A small image captioner, trained from scratch: batches of 32.
Rows from block 6 of the image encoder of a small image captioner, named by matrix and row number. Rows with one number belong to one neuron. Each number is 128 + 32 x the weight over its row's rms, rounded and kept within 0 to 255. All counts start at 0. Numbers have three digits each.
After each neuron's rows are labels from the 100 images, of 14976, where the neuron reaches its highest value: "patch colour" is the nearest of a few named colours to the mean colour under the peak; "top examples" is what is common among them. Only what is clearly more common there than usual is listed. The data: views of escape-time and Newton fractals.
# fc1: MLP up (encoder.blocks.6.mlp.fc1.weight, 960x160), inputs 0-79
# fc2: MLP down (encoder.blocks.6.mlp.fc2.weight, 160x960, transposed), outputs 0-79

fc1.41:101102154143106087101092069086151122140101092147150168120131145145133125140193132098122140135102133141093097091172104133115142155122148166093158163181143139168123142081083096111188121106096124071140149138156137091145135174055149094118171122
fc2.41:142109122147113116139132161174124141103162068111143095105134114076200181124061085138116169139085122107157173163098109173079126082120092113186123120100119095182164105184114182099084103144145147186122134115142116144086148092170113136179076100
patch colour: cyan
top examples: cool; Newton basins of three roots

fc1.397:139151150171148186163140129189086144082136078184186138144129105156186145150147059108175093081104117106118126082131130073132112068119138143086137175136102175144090128125118123133141159095135109139115101101116129135201167118118152163116090141
fc2.397:154125211107132090100155099122144167177108125101142120127146131110147065134124179170185154144075092114098121132123126106125091146139160143141109105079087068145152132165177129098132101139140119166106144177159116159076132195081098139160156126
patch colour: brown
top examples: pastel

fc1.58:167113132106152112132122170161088143138146137145089159099144097113121201129139120138130141130148196139092161100151144158178096131087073169113134115067166116118134052138161121157065179069191096091119081101096113137144097227159166122144164115
fc2.58:061165091151118199150111100138138126125123149078130121191173090097204155140142124158125113126132081142148085131142142126090161110166165195159136068110112108123154115163098064118148131175106149119152127115150121122141165089115145118099081145
patch colour: purple; blue
top examples: vivid; Newton basins of three roots

fc1.264:074079123069153173146127123121123186170122159149149133093094129171131134107169180136135104146145087155131142206190083131128187119108197170072145156116130121132128167071122151118155079168145133113091142124085054110153111154148128164116126131
fc2.264:170173067167108087151131161111104079109140120097096156178192086118114105212105107080128094101120170104118112149132114132116107140138127149141100073140134071097160129168151129136128208126114086132127071065161151130145127117123100122174122128
patch colour: grey
top examples: vivid; Newton basins of three roots

fc1.675:159124182139124139156122159109134144149149098098114111071158131128097080088100143113061151128098130144162126073113119089130073116121092142153070141104121148158145157133117104181105136121062134158087157136098076119085123151126181100108146081
fc2.675:153134124173102091065142066137144062132108089126120097158070100100149121192121123122124132122077096097117126114154157155106205171180171100125143087146078110110101113101135166116169132090125121121157104131116167088173131158102156150112163115
patch colour: cyan; green
top examples: cool

fc1.356:184105151073222125136121110111093116102150177178136141131091155146104095104105140069171078176159160135157059138054102089137109108131131124147128096116131156152150115078145157139090159110125120148120156132132082099158109157135150178152129102
fc2.356:158112171126118129106154126148153140130084112091210156172149139085202130159110118126079116186107055110103151133115088146116112108138148139084096174147093126127096097084133103202136054075183116132116121153143137136128152148131158098156111136
patch colour: grey; pink
top examples: pastel

fc1.202:085096119144143130163075157132066131143070155125165149112118119133102134151162127148148162136187181137145125120075125061111194147092098159105119156123165116088076139101137072159104135053154084161174129123137158117176091184108111074120087113
fc2.202:132169083134172077077091173123175094154159103132194098143159193109114120155110097132132167086103106088100091161130143133151106163143173187191117072096103091132165088102160119078115173165115108101077136125167149066137139067135135177127143167
patch colour: purple
top examples: vivid

fc1.511:132125140103172123181174100055108135133075189089147188153122070115136102137131084113141134119115149146121100129150161121142066103153173085117140148122183189102140122101122098117125154124105144098146167078103151151101126151163147121167108172
fc2.511:161129132062158078156174130129109132118104112141136096103133131136067096113160156119155106141164067135079141113085154130072168139143169100110082135124162158165111066217061175192183132114150118075129137095080113088112155121127123105109177156
patch colour: brown
top examples: warm

fc1.765:084113129076099153134165179182163122132082120130159139145082110122123147104074157103119099121115117117150118109151070146143115121107157101109060124167159096129129087138184128232162164152075074146126106131148126138156112142126111157138126166
fc2.765:128115127150082128093057089156115121140131073174101117168134134168184130176173047122157146120111144130145115081142155103130143181180109137142136093110116130076108143105119157110151184064113124106113126104113073189171127150122095161090150123
patch colour: purple
top examples: vivid

fc1.740:141129118174114110121137137121132105149116133078109102106147101202128117194194126122155138100114149107177119134131076139128121146102109096081123131156161119113164131139121128135084144172162116105173162103180110112103086185096127150073132088
fc2.740:114088141134095163113098074157037149098112123139156120125128187090170137120084101150111089120126104152109106168037136120148189198090124150096058107157185103118097177169095140082123117097085155124144079199129152130156179135146131112130134131
patch colour: black
top examples: grey

fc1.589:183135130196162103093169116064181095158117087093134121162064100166149130109084105125201144132087119113142129129110103134144111108084126066164150106164151127146149149119160121160132101117125136109195103187149152136123065103103193109098114145
fc2.589:126090133099127142136121108159071128137142108175193134104111145142128140159116162094122154136082104144153111104138127159119148122143154157114098110122067100120145121221100138122122183104083117174174189042127101115088166160148081135120113073
patch colour: cyan
top examples: cool; Newton basins of three roots

fc1.549:129136107081100169129199134113107105151131161113116087154133106137056116150176127119137128152126066062102129154143176079121147107122161113137125109143127130097149134155103121141158176146156135123191073033093150164124149129122150156113080155
fc2.549:101123070145131076111085119139144077106134150146128166101132159113147197118062125098136112106180159162085058129106160186115161157169114103090132155220123149154102142118106201160147132101099136160130145155165117116153107134147118138130139174
patch colour: brown
top examples: pastel

fc1.88:099095104130152193130067128151089142185102117151177143087125157146161085124101138111101127154175166074145162144096163068088101140110138175118135125111076118070098124184119094136134128110105160102157161109136153165169177087156097145148116148
fc2.88:138129122121140082086162130131159135069108102185087132155138123170140137148180109100168126056107136120103114160130114169150074177114117110116076159100155160170164124083170102140144105166106097160150090128150068099105113210102091138133122090
patch colour: cyan; blue
top examples: vivid; Newton basins of three roots

fc1.216:186173167106117090084129169089107075096090071100071118102059121162163120168090097105099123140093138152166171139096071085121157142170133129125096174178130142128145155119128107119102093078108142113100147184127107107120084134117134144131155083
fc2.216:102095060176128119122111141102135155166172120115132143156193101099120145128102157144111087154170088129109097117111138140111162141125175156131121088099134109101103170144128186098120151117146126166165094042121149105138146101082122133125114124
patch colour: cyan; grey
top examples: cool

fc1.519:167108093118112102151172155112099087151108062097104148098120141169150126110124102100086174164127115116139122145086101182106137140114179109155172157167139143141146162150182123150136179128137125147105188134102121076132097102167142146094142116
fc2.519:106106167168091198081111107130094176159152152167182134131099099111153098213099156134140157098081126093154171137140168172065148129078132152147088127140131065114057143089165126112159134071091088125182141081142117136075163127137136146094167122
patch colour: blue; cyan
top examples: cool; Newton basins of three roots

fc1.642:159150160082171052135131152130151119155071174095119123071142147158076140183170159148164123145112168119154182178132102155137102095037173148122091072108073131121174094115154164102138096099141182130128114072091095140074174127129080146164112132
fc2.642:112103161131109191129170141162182144112175122111117150151143062057145101111020126145115130168128106154138114097125094146099151190152083069150180155167119169090122151132191094138137094102147120130177127144124165167138117146098142060073188130
patch colour: brown
top examples: dark; Newton basins of three roots

fc1.135:172098105071118114076128142148118180085150151101127177116152139123125146164165178133090169170073129080079104093099097115125154115110099138060114133079096092109122163130135107152109147127157192112050151138129073132156151119115089129226107075
fc2.135:123159170176139112168141136148179120159084154200105163089103061160112173102090123101135072125163132119189187165141086135129108124162101162175160141141094142142094098064135125109117121117155108123150123054103142105096105133098142144119147160
patch colour: pink
top examples: pastel; Newton basins of three roots

fc1.195:126114106096119163126127125159072144133097101146141133118109111145109093176212105173152163150144105098092179084165139161101171156145115149117100171154178173183097135100102134123120121162083090157122092153206158155100145111199136124098194108
fc2.195:149107156146122126105137129122127125133110127167128162134070158111157158132069143123056129093076111149161066228139087107127098110118112167152166097151102090100114127215175163127095121152115165118147122123089073095187108105172134105149094183
patch colour: black
top examples: earthy

fc1.459:178163113126120141103085131079158125145055134149147127090135093144103127127166122165172099127135108143090188134161119100121113168133215152119133100049132174116165189125123156119169129156152149109103149130134165088057148154131087056144153139
fc2.459:078123098124081155154105135143163127171147160100097154144096169101146150090049131095098167137065096108160119110094176149104101104091038078125184146171166103125130098195109095130161090135157129115128119138087129171133115151125161172115087139
patch colour: blue
top examples: vivid; Newton basins of three roots

fc1.159:181084140128165197102147160135110125159087109110135087152121146146097109112072133093097086192151115092131108168112160159130079159163120192071124081123135160099175109112148129148126112137122114162146126132116121140167167124118137072083148129
fc2.159:085124130146143138090094137147163175081190131128164112114147138132122099110124124184147160123089184080255112096113136099156139103092106109169064168106112130126188101090197088072104186149177153079125198104109097167151111122105144124180166112
patch colour: purple; grey
top examples: vivid; Newton basins of three roots

fc1.708:126102123117150045108073125117133133142077151100086115118095143197112117116146130146069143130074064154184096161116111158171144180142139129127086210166118138099136163142125095077158107131112129190095158098101120082155088160150158110093114139
fc2.708:108160112094094183145163120106101169103146096085158167146131076053108109110106154104137169163156230062097181184091119105166124129150126136124136136147170138072087111145145160191081152156177145061184136131114099126120110112106135169142143136
patch colour: green
top examples: vivid; dark

fc1.588:185166103116143156176185137147087085075145148114119086184182088161152144143125094144160144156119142143194130154101114115158102119154155122106111140131102134154129064165125079124090045134107094109106091103168115120071161130146211099128088130
fc2.588:094089177084173173176159171126133091123139102102121085163121128164160110107136120153141052146164123155099173108129125070159098135097077110113123137119165096142116164157120166121175136130149184093152160073129149124118131146160148122186135118
patch colour: brown
top examples: grey

fc1.626:108078057080179176146153123167145148130165128129137132061121130109153129082098096108115102143160105064057123079088119129124149142147060153128103097139069152094126156133133135159133099115095108070126105158179114127178133126139115119104136165
fc2.626:116189100111111166081086127125167131125131103163144151130136107159157077163124070118120184079071201143162181129137083094102114177082092089109135155124108135127043101145105193094137123067173114176115106129083211190085136160112091137144164143
patch colour: purple
top examples: vivid; Newton basins of three roots

fc1.723:168131122134174124155103149063119145128139184134145109123115134082149153148143127121124155093160075079111135150113058121131112176110144127111130132166093137114121146106103164092090109072103160110068114136116135069130115150105086132173154199
fc2.723:155107122116141126063176126128129102113089049078146130143100130103149102106144106145188140159139125095128184150132167109085150152111146125140143111131200130105084163164160156128199179149113103121124109171170130175149223122090159157125153189
patch colour: pink; white
top examples: grey; Newton basins of three roots

fc1.302:133158118173112157199162147106140155071148118168151161181074095137107108116166099155144140111075112110103102075131133095102178094160097164124123167162157109124178129127116073121066134158172148132151127156109075137069122060095151141131135129
fc2.302:067140115124151126128088126159146182155134073127177072141120173090146137121109153127111136128076112179113112131117187144107134161114086074131121099174105141108080135131157146173122129165068146152127044129120148113153086172108078153119075099
patch colour: grey
top examples: pastel; tricorn

fc1.720:135144122118111152112131058144153124090130084136079159078111171193128093083078136112165179130118083112115201131147107156111134132124097181101160082099171211143158145107129101125165078116082122111121130147126143102100171191199145098176120163
fc2.720:095075168110157125179134131096117129156103132146161068132094096102103121207113129134091139158102138106126105136159076126115082132141123080129147081133102098165082111143099152116082137173106157123137178203110120137165055127129130117109131147
patch colour: black
top examples: grey

fc1.400:140134121149153139176126102146108184105137125149146140122102152114128173168126062112059124122092171107088109125198146143138187099150177158076105101111139154161100098131194105153137125120153131076091190088203118134146144148096095130155129106
fc2.400:124135129101095109087166110107129099144102148108057138133150110109138119110213124119128150105145116119191093130089082144104091162093156111137106101133134162128194196125049141159136119090164075168187102102135172140159160123101164117117169077
patch colour: grey
top examples: pastel; Julia set

fc1.231:140184154116148117158166184095118119102043201139118182112170137164115069115155138156147077122120123150130134133083092148229082129114078142149129203186126051078094120100130094135141093090130131171083117152153152138126120159163162071155131069
fc2.231:168121154067167176133169163111114131128103093122167101131116111122104121153169054091160099129143052157117173144093095147152167127186158176115080172152139130152175114150118157160155134141151171070179155096190143090119118144130074154129118173
patch colour: black
top examples: dark; warm

fc1.613:145125131074147154114108136170154068074132162102187164153063141055081131127043129179093116148110076159084107143111107181128161125120183127168123111104171146078136144090120137092121195127085098160146139090118080084098135105137135164144105104
fc2.613:118116158128105154032076154117100160197130087090126145074115118159153118111141155168178094152137121124179181111124128100164113140060078126135136140143110103163133102095147194139115085010169154105090209139153163127165122111166132120127168109
patch colour: grey
top examples: vivid; pastel

fc1.617:206137184178138117148185129116143089169129120160144168177119156112169073101116147099105108126139120122098114095118070157103121095152172154104106187114185181140153133115126171114140067103120149130125100124170175094114086123144119138103140152
fc2.617:121147157130101183123110065126049180083133138164106102083133153107091192111120182058152141153085088174169115145106142097081118103124128164160170087095146081139152156123159148141083104092146163135133100106096066194141125114131130132099121128
patch colour: green
top examples: vivid

fc1.481:157119153082085134133113121099127144138070206113104136171194121081138121168094097102161129147188109102077132167152117161060130168059106147106117144153112111101131110130090101157112123044168102146119140142145151123102084130124102157167198110
fc2.481:074163131172121134089143173147134176126122107165172146084109103120119112037109166130154137143176117122152106156034121114139156097153103128163101140071133174141175187116108119168093115105128157124114145098103086154196196165176175105112038115
patch colour: pink
top examples: pastel; Newton basins of three roots

fc1.9:164153165102127143099122111125106152086140140147138102132171106087189132115102132111098113128152128120107077119121156154125105095113154144172141134005131115108202044121140086171118060140113117116143186176146120113190163121082057115138156191
fc2.9:141167170157162188175151152172176177155150138152197113130135119078092119120158093154129124168143118107198071152077148152123131142121124063126114157167110128107106126156137135110137165118165077142154093101094131185102152121149169036179176128
patch colour: grey; green
top examples: vivid

fc1.482:147160118138150128153110157157155164160090171136105161125124115164118156129139103154078087134084051098133117130120154099103144151094108104103169120163201121109139083096131137077173141105100152133093143137144119088075151171181104108103130088
fc2.482:152067173121126129094097141073088125094145088164162080127091089123181127109101154112160154095181175114138162150134128116149137138150087198170152195126084168167139182154151087109148085125196160097106121108136123180143151170126089125146119163
patch colour: blue
top examples: cool; tricorn

fc1.318:085121094129091108095116107171123142120149163149114115168134175051157145112134080148097098151122160082147141049077217129177125119077146167186188116128112156144118157111165139130092059155130144106103117098147109116133134115085077140131159062
fc2.318:128144165127155130092083131070118085136115101168143163107130105156137132140131148135131114144117146192133106221124055110104176091091134086100050094087114142102143072125113116127093172104108102157127154119120160148145169160128164126170137158
patch colour: purple
top examples: vivid

fc1.406:054156103078063177207118134129115073121126138137100145128120095126090128166117179127114113136151098162159191135112101163076166169076150105096092150090122175106157111111171099119193119111084123055044131119196142140122151152124087124154164134
fc2.406:094091130096139130114138128130142205097125099135150093131119159124184131117125125145063145144121128129103111180125129083114165147184166133160104153123084106128072119126073120153093216142163120178068179155108104124168042131144138151127105139
patch colour: grey
top examples: pastel; Julia set

fc1.480:094124185139120131173101134151143090189108208095129093131218168137098088147107137048097134131147094141139128121162086138154108133102141153087084142075154090119129127180075154142162137141141180079136158148182119134109124126153088120160113149
fc2.480:142168103167088129119173156103109229151148115142115126110078089092128165110189157146186165126156165096099174156099162129146112123141144151133141178150159136177110142145128093125156132120143072074131110106105113149146164125164119119088127125
patch colour: black
top examples: cool; tricorn

fc1.386:182125146107186108101140154150138133101064146170162049163152131109133113084140156167169096094094140077193086150091068184142082135130201090144164125078093161099156059131149153111118087124111161145108152137083087145091136180109116156126139164
fc2.386:117170111142167184114111132154173171181160110023108163136091116083139129142142104100125105101178118076091146119108123064092174112137128169069161101198149134182143139167140095100164136132100125134167116158162116149110123129192114094124195109
patch colour: brown
top examples: vivid

fc1.567:128109113098176198113180097127131073130134141149132088151078164142209144111132094102094073112087128102133109119118075128139146116145130164082099102146150135172141161103148119135141126162147111084108075110122160076112144124113143115161151098
fc2.567:158105138065084144110142180100174096170163117104114158091157120078111132150126148154170161139103114101215121117133178086079075182138140083083195143147140093061148149202159139145104107111127119162177118156130101101141157118135130122128124133
patch colour: pink; grey
top examples: pastel

fc1.592:116097084131095062118155162110156140173070111167085122135107044095160130161151164172138162129106108089097158100110035126179094128137153098119146113086112105150149097164130161102143176143123127154183112136155095133157071169106152125125178105
fc2.592:146097171136147189135102097144140077085148148074139190144098150155081085119135098105099102164139138105152080144147164138144144091117108129133103145132126103116163091134143129179101130097095152107113128133114094196146160081172089147104074199
patch colour: purple
top examples: vivid

fc1.525:206122155119184039142146121140161109096130085187145055078148138115129093173156163157045195116118084132156126109122112100127139114148124116139144041133117138096088087140106135101125141115143171139141046138121114094131113145105146104097144105
fc2.525:125126128110087195114124101118099183170168118082196147127119074114171109114086099131205125089119125101087183069135074148123135150123094154182151168162124100136161171202158161154094175100172142133115134124100163106093164151122146133178126110
patch colour: brown
top examples: grey; Newton basins of three roots; cool

fc1.666:080193133133128114120183065080084195128123101093159084153135112179148135134079119115119135116092179095122041140115150065099132160152161162149127126035092095102142150082112167148127129115142090142186124123127160165080111139139096072119125093
fc2.666:135132127139174156126085184125154125051110103154110140153059133145187143121187138134174108140152123116170140140126145164122185161127134134130128181127103200120153121102188107118144174150112149121124103098116109159129097076046120128069150169
patch colour: brown; green
top examples: vivid

fc1.647:102130120127117132141127164170136190176086199118109144126174076127095081202142128078102101142163135158024176099155093140116110108110145096100096191156163160149102125149086149102194129114157177146172104157169159098138078143161087114140149139
fc2.647:116143110092137094112089098153132091089131134122186107142095135192196138113125130135101128085120128108177121135100171107140168165129164196138162102151153100125162119134086123121139106158104145127093139043108110122142160151088093095136093179
patch colour: brown
top examples: warm

fc1.424:145096121136148106080064141166168058068145089188124123115146092130172113179115125130104155179084143098154136144102096081104157169102112120126113105067128172115178130147113185133156099168133124114157064165120206140089157180113133172131176166
fc2.424:094142121135126189112106127132079109083140148153168145152123095184130106081135052107173103088119095102147117158121143178102147123135098124157137152147098106135136126136119044166109077164139167130106177092055115115120161051122118132152093136
patch colour: purple
top examples: vivid; Newton basins of three roots

fc1.252:176122167156175118135120201109067176142130133063124141158134182081115112106053147113168116091141171117137123093088083111136109166150110168120098149139130174126183138138181135177098125102147081140112155131133136130129116116158094100142088187
fc2.252:116102164165113150127120094159177193139183111231119092159171102111174119146194142142089117135177110058106081185156145093113141071140173119131085139144169144108094092089166088095151124117119079131171120139161144136146132117088155111121083080
patch colour: pink; grey
top examples: pastel; Newton basins of five roots

fc1.515:164078154125111145165111123135058150093090058105096117138108148127142131131118143156163150136183100093108088140157144116149081113051146136068061156113156125155125122125096184147124144089146093151161145127106039091149099096202127147148136178
fc2.515:126093087148157133120158080151162138156128137174131133064145062112135121117160145104083077124092118155132168124123095193159118149150192114155140132146095179119071162124167115116144115143136143077140123168139152115150133086083184129097097047
patch colour: pink
top examples: pastel; Newton basins of three roots

fc1.360:137161127094139079175138141139155120123138126112093154168170082126171146172118153161079092124100076148126201125096136107130163107098130112167147067100187130104113137092100107140134055148088152095136115160108142171148096117125134130166200173
fc2.360:137088134098131132120181107130124157118168141127128129145075106102175154112086074118174162176090126049200083067097125129098145170150155115140125133117090092158135151121099195155141164136110150093180162114136069136157132102134104115142131138
patch colour: cyan; grey
top examples: cool

fc1.32:101129204168124074105197136094119103174096150105138119097187177149106112169098099111100141084207058078092113126143177154128140133100139144117191147114158099098161129092110153115118103133157112075139132149145161167125126140091128133158160138
fc2.32:168124135136088142118072124140120150087088143184162131167083147152112129079139135119160082117169122117145164115107101170151150129101123095135083148151152176136096110164163142099160136065149100155160102138103129061067111148179117139121094196
patch colour: black
top examples: earthy; grey

fc1.128:166128144108139118128176100100040155110182078082106119191121065126117136170106163123135124120114166114064170124170131191171092121074080149121121048132132125178085223147190122112128160109175141147097169157151124066154119121141167096148140070
fc2.128:120075124083098134100050133100198121136065182096117162068129145153159114106155118151121109118099126176160116179076082084087147123110127139144103199132125126119125109154135125110149108197130176120179066082153127167124095110116119112123104170
patch colour: pink
top examples: pastel

fc1.371:108140091086120171119126089146164149130151143166175171105138198133117086140208168088093112188145151136132124045110141118156165195137119128127102113130166159126082153137138140126106127122161124030123120105134110086169065162170146127215160107
fc2.371:135135169088139196136123171092100081105143144170109167140091100100075086149133171109148169129164117145124075118149106111123116081156063120132174129153187058154108076139140131152119126120128127140189148153131150198175162126126106120098053154
patch colour: pink
top examples: pastel; Newton basins of three roots

fc1.361:104129117087087106157200107092119165186117177097149166110181111161126152117146076066088106114142146161146099075149183117141128148147104138153130112118123174167116186106131147139143126109120148067180159157146159109179094111094153180131112131
fc2.361:132139187152165136116106074199104088098096095195118141121089144100102098155130164187180147128126127116131181113128104153124114132157151162141181176153149109153098119198137202086103106132088101129136123052102113114062173169122158115140160148
patch colour: brown
top examples: warm

fc1.274:144116112127165113103099157116131141146144084189117126096066129115095143114140136140125100212173087145121169073144127163091092142111080135120141159152145107066105118128111117139081102135142152065110064081138173165139170120133140173093159148
fc2.274:151143077126176223134155113151090138126098108126146155100163149137145160126134173169168101087131090073145163116071081108116148131129114129128121120140109109163157121140190173145119144158141127149178154103176138106200127073153094092127104107
patch colour: blue; cyan
top examples: vivid

fc1.89:122101137118147095107193186110108131118112188121081123113117061200133184103117108178122168107147120111108116117135071142160098107132149172141170131069085103104194129113100145145159126123189104096127125150123156143118110134142140138142134105
fc2.89:085140183169154153086138077157098134155142115175186117108181162070076141084133109089131091133147120123140129121129132206131171162106124062135137175138184106101107123113142125091047147139102173151167093124127119161143195156136145088118139107
patch colour: purple
top examples: vivid

fc1.422:157109096115103129147106118117200121167120112145133131094152125096102148140181121136112097139135178094141198147086115103094149133137148099195178112141154143162110191123186100126090129051150114126107129182123156178117094171124134111117099084
fc2.422:122150142143118177145143111136207108112165112087146192172161156100170151160089157145080130071129092112149076115103148140159092138109083131105087083116141085094056110154121175126134105118082130125137100084135161103150131097158088170147109117
patch colour: green
top examples: vivid; Newton basins of three roots

fc1.248:151125188171119165077131144107131105174098094123090171104109127163182159158191127096180123149155109088148125131182123128097108130101112170128109166090153143054100123117102129187130059094090118062101133138155111134164162141128157179084136119
fc2.248:128159070077127145118152068176096073143128157103138054140121109071087166140103178163141166135158131127146140088120109159094154088197176067144145068166084099168178142147161186136184154144138150163105153109092151129109142104156144101129142145
patch colour: pink
top examples: pastel; Newton basins of three roots

fc1.36:134147162090062124126106102127145129161182110168158196168132145076081118134088134133094104135164152148054072076159091151098139142110139143140112170139154141083050159096050092155144099098164124145161123132124135126091166209145107128078158125
fc2.36:158132093106194099153142100099125046107107127125120057083066165137156124093160154137127124145111094113155169119094105136154155145157058143131144073138186199163154096153160129098095126129193124107106158097162155185115109076129121147167107091
patch colour: black
top examples: vivid

fc1.403:075078123140164153117108107102129173159124137110142077133118077071099118123160161144072156157126183103099137169171045147131142077143142094139120084127157132124071100110130097155155081069059151144057093109102113049087160160076183149154163127
fc2.403:178141115122104180202075118158166075132097114145131116102144126166187087169117103161166135167128147101152132091097158104113164142100125135106087114124100141161167165118136134141133173121157114102171125098157112135142056159121046074122121153
patch colour: pink; grey
top examples: pastel; Newton basins of three roots; vivid